Weights of a small class-conditioned image diffusion model.
Model: 7.59M parameters, arch dit, activation swiglu, moe expert_choice, num experts 8, width 256.
Training: soap at rate 0.002, 6900 steps.
Data: trained on abstract colour fields from 500 small random pattern networks, 203450 training examples, 8.7 epochs.
Rows from block 2 of a small class-conditioned image diffusion model, named by matrix and row number. Rows with one number belong to one neuron. Each number is 128 + 32 x the weight over its row's rms, rounded and kept within 0 to 255. All counts start at 0. Numbers have three digits each.
After each neuron's rows are labels from the 100 images, of 14848 (inputs lightly noised), where the neuron reaches its largest size: "patch colour" is the nearest of a few named colours to the mean colour under the peak. Only what is clearly more common there than usual is listed. The data: abstract colour fields from 500 small random pattern networks.
# gate: MLP gate (model.blocks.2.mlp.gate.weight, 672x256), inputs 128-191
# fc1: MLP up (model.blocks.2.mlp.fc1.weight, 672x256), inputs 128-191
# fc2: MLP down (model.blocks.2.mlp.fc2.weight, 256x672, transposed), outputs 128-191

gate.439:124142188128094144131109106118123121133101124180127128115129126255128129127128132175128123124140129154158103117092134128128118117180131049211120127130135156131127152136136127130128132153127134
fc1.439:130122138131159126154112150146130122120127132136127120128123067255129127155103146131129132152109065118129184128127127079137104134115145150138128120089101120130119129129132140125126130172127121
fc2.439:124176201120255136129140127143178134094121133129087132132126128128129135135129137130130133128000129063120128129145130131109126153122116136132127117145136145131148134129140126134130127130126152
patch colour: white

gate.662:010127129127128124127128145127129132210143126099128135140114073148131121115128127130127124118138136118123122128000128128126164124102132145123108128132133126133119129144128114146129132128137132
fc1.662:090125085125124125184128135128128120160139101119130126139101080181074122127128124094128126119132140128110124127000120129089184122122133133122126127128138128129128136134168128120127136128134131
fc2.662:114137174240110133130128205119129129139111127143166155133124128128084100128125144134140141135137119101066146128255100150136123124131127173128137125094216115132119139128118120106127148123123130
patch colour: white

gate.313:144123127141157137133000128132132129172131116120147131135125126198123123142121128121107106131127131138128128101128113119127120128128079200142117124139105132128128134128143126126124120127149117
fc1.313:130132128110129128126144123129120133109135127119132126127174135106125133133135128132141125127128127077143127132129137129129128130131136147142125136122131128129128123125128135137129125144132144
fc2.313:159127129165138195215131128133062106129129137126125138129128077185145204102128121116126123112117169211111118114138140112122125107122117116127171129125148127126050100144130127129096128097129134
patch colour: black

gate.256:132120144103080108115069129133128127111128128166125127099146134102129127128126154160131122126130125127123199154153124128131128139137152122103134126084128130082162129157127126125137140061073143
fc1.256:133128124111128129076122128128130120132137112129124123128141187086134126138126128129130123120129115121127248128255128128132084138150134129125134149134120119099163103137128137131128130092130162
fc2.256:076146121134123136131123132134186110145130072116128084157121131090123056136134103121129130206106107122162033117190101128115125131155128119123139143111129128093131135115127112107123094128090163
patch colour: black

gate.369:128128230128128125128001128128128125130108132123128134124132128129125128136128128128128128128126180086107128134129129128130046128128128118128053128118001128101128128128122128184113128127185138
fc1.369:128107137131128102128000131128128130128137124128128149128119123133129128139084127128129138128150124129128129122133129120128128129130129125128113128129111128128119128123130128131105140136117150
fc2.369:143125173120155127124117127128000127117111149255128094153126128159134132127113133149115128121128151129127181164132076124136113128126176128128122093115130061199132126130127127112169130128194120
patch colour: white

gate.158:127173094139255059128131177127128173159130128120127126126134129255125100126117128146128128128127128141134130119174132138128165128136103118131136127091120128129125131132134129125130057124128131
fc1.158:070117153143132105156139132127146131128134127127129110128073134140138096189110255126146111128128129146132148126218130022120181130142125131077128111127134144128141092146142136108129062097129117
fc2.158:090132150115166113126139100128073139119096129111118132127122133166148132091084130132125139132115121094111124128168128152160132129104128131159129116188138097117128090145127128121132191114125119
patch colour: white

gate.428:132148202165119030130233089128133158128126142128136121129143125129171133245128199122127120141130136112126129142127140130128128128129051255129132135122172127041132128137134128120137129127107115
fc1.428:129118125139139137138014129129128080128129129128127137088124137148125138128128129120135107020128136127147225126128170128128121127128128126132153127133110128127126128124116130132125119122130099
fc2.428:117127135173143099126126126103155223124175134127095122129127171112105135138071148137047124131121120130117150113126129104100130181120189142117084109131138098141126119138112127126120132127135121
patch colour: black

gate.258:125114121134124122128200117132125128189144148111128128130127128150140134127128128128128137129122129127146003126200125128128140081120129160132124128150119118133053128133140171132153138130130116
fc1.258:128124117154128089123116137128129134092124107126142146123125127125133131124125127129128131121084091126144130128246124127136123129120140255131122125148127127131127159122121128131133148128126128
fc2.258:132127128131179157077126129128125144043117127129135056129133139177123120117103145122139129136133122129128139182076174143134168115148135185131134115143130125105125125125007152131129122158126129
patch colour: black

gate.510:126125075144133165130185135130134130127127141121131127126117125124150128125130106130107084146121116139146160125149106121137123128125113131124128129124128128123138127128133177124130121125107108
fc1.510:127133160127000128130048127128102126119127111147130137130128098009128127109141128128124124128126120127134088132000129110137125131129129122123119127128118126140128141128120103112133144195128106
fc2.510:142106129118118090126077130127136127074079110129128131136137152102184126165129133088129113132209129127129149137101134149098129126137127115132120159130137119138125169130122141132116122125133117
patch colour: white

gate.352:255131116133120152133209122131046124152112094123084129122124132255123122116146128126129168138132136135129134127104130127128255128128084070127160127118107133129128137129163127127125132127107083
fc1.352:172169167126120130129182118132129130100137129130159131089131134122129125000116130127128122143132145106133129125154084138123124165115122000128133067133133120128131128128128128130123125128129128
fc2.352:160157116171110110058154137253142142055070127133180170089117147133131104016130127128169138136132121128116151128125127130118118133126087130150139197124133129188090142143120087120141150004131130
patch colour: black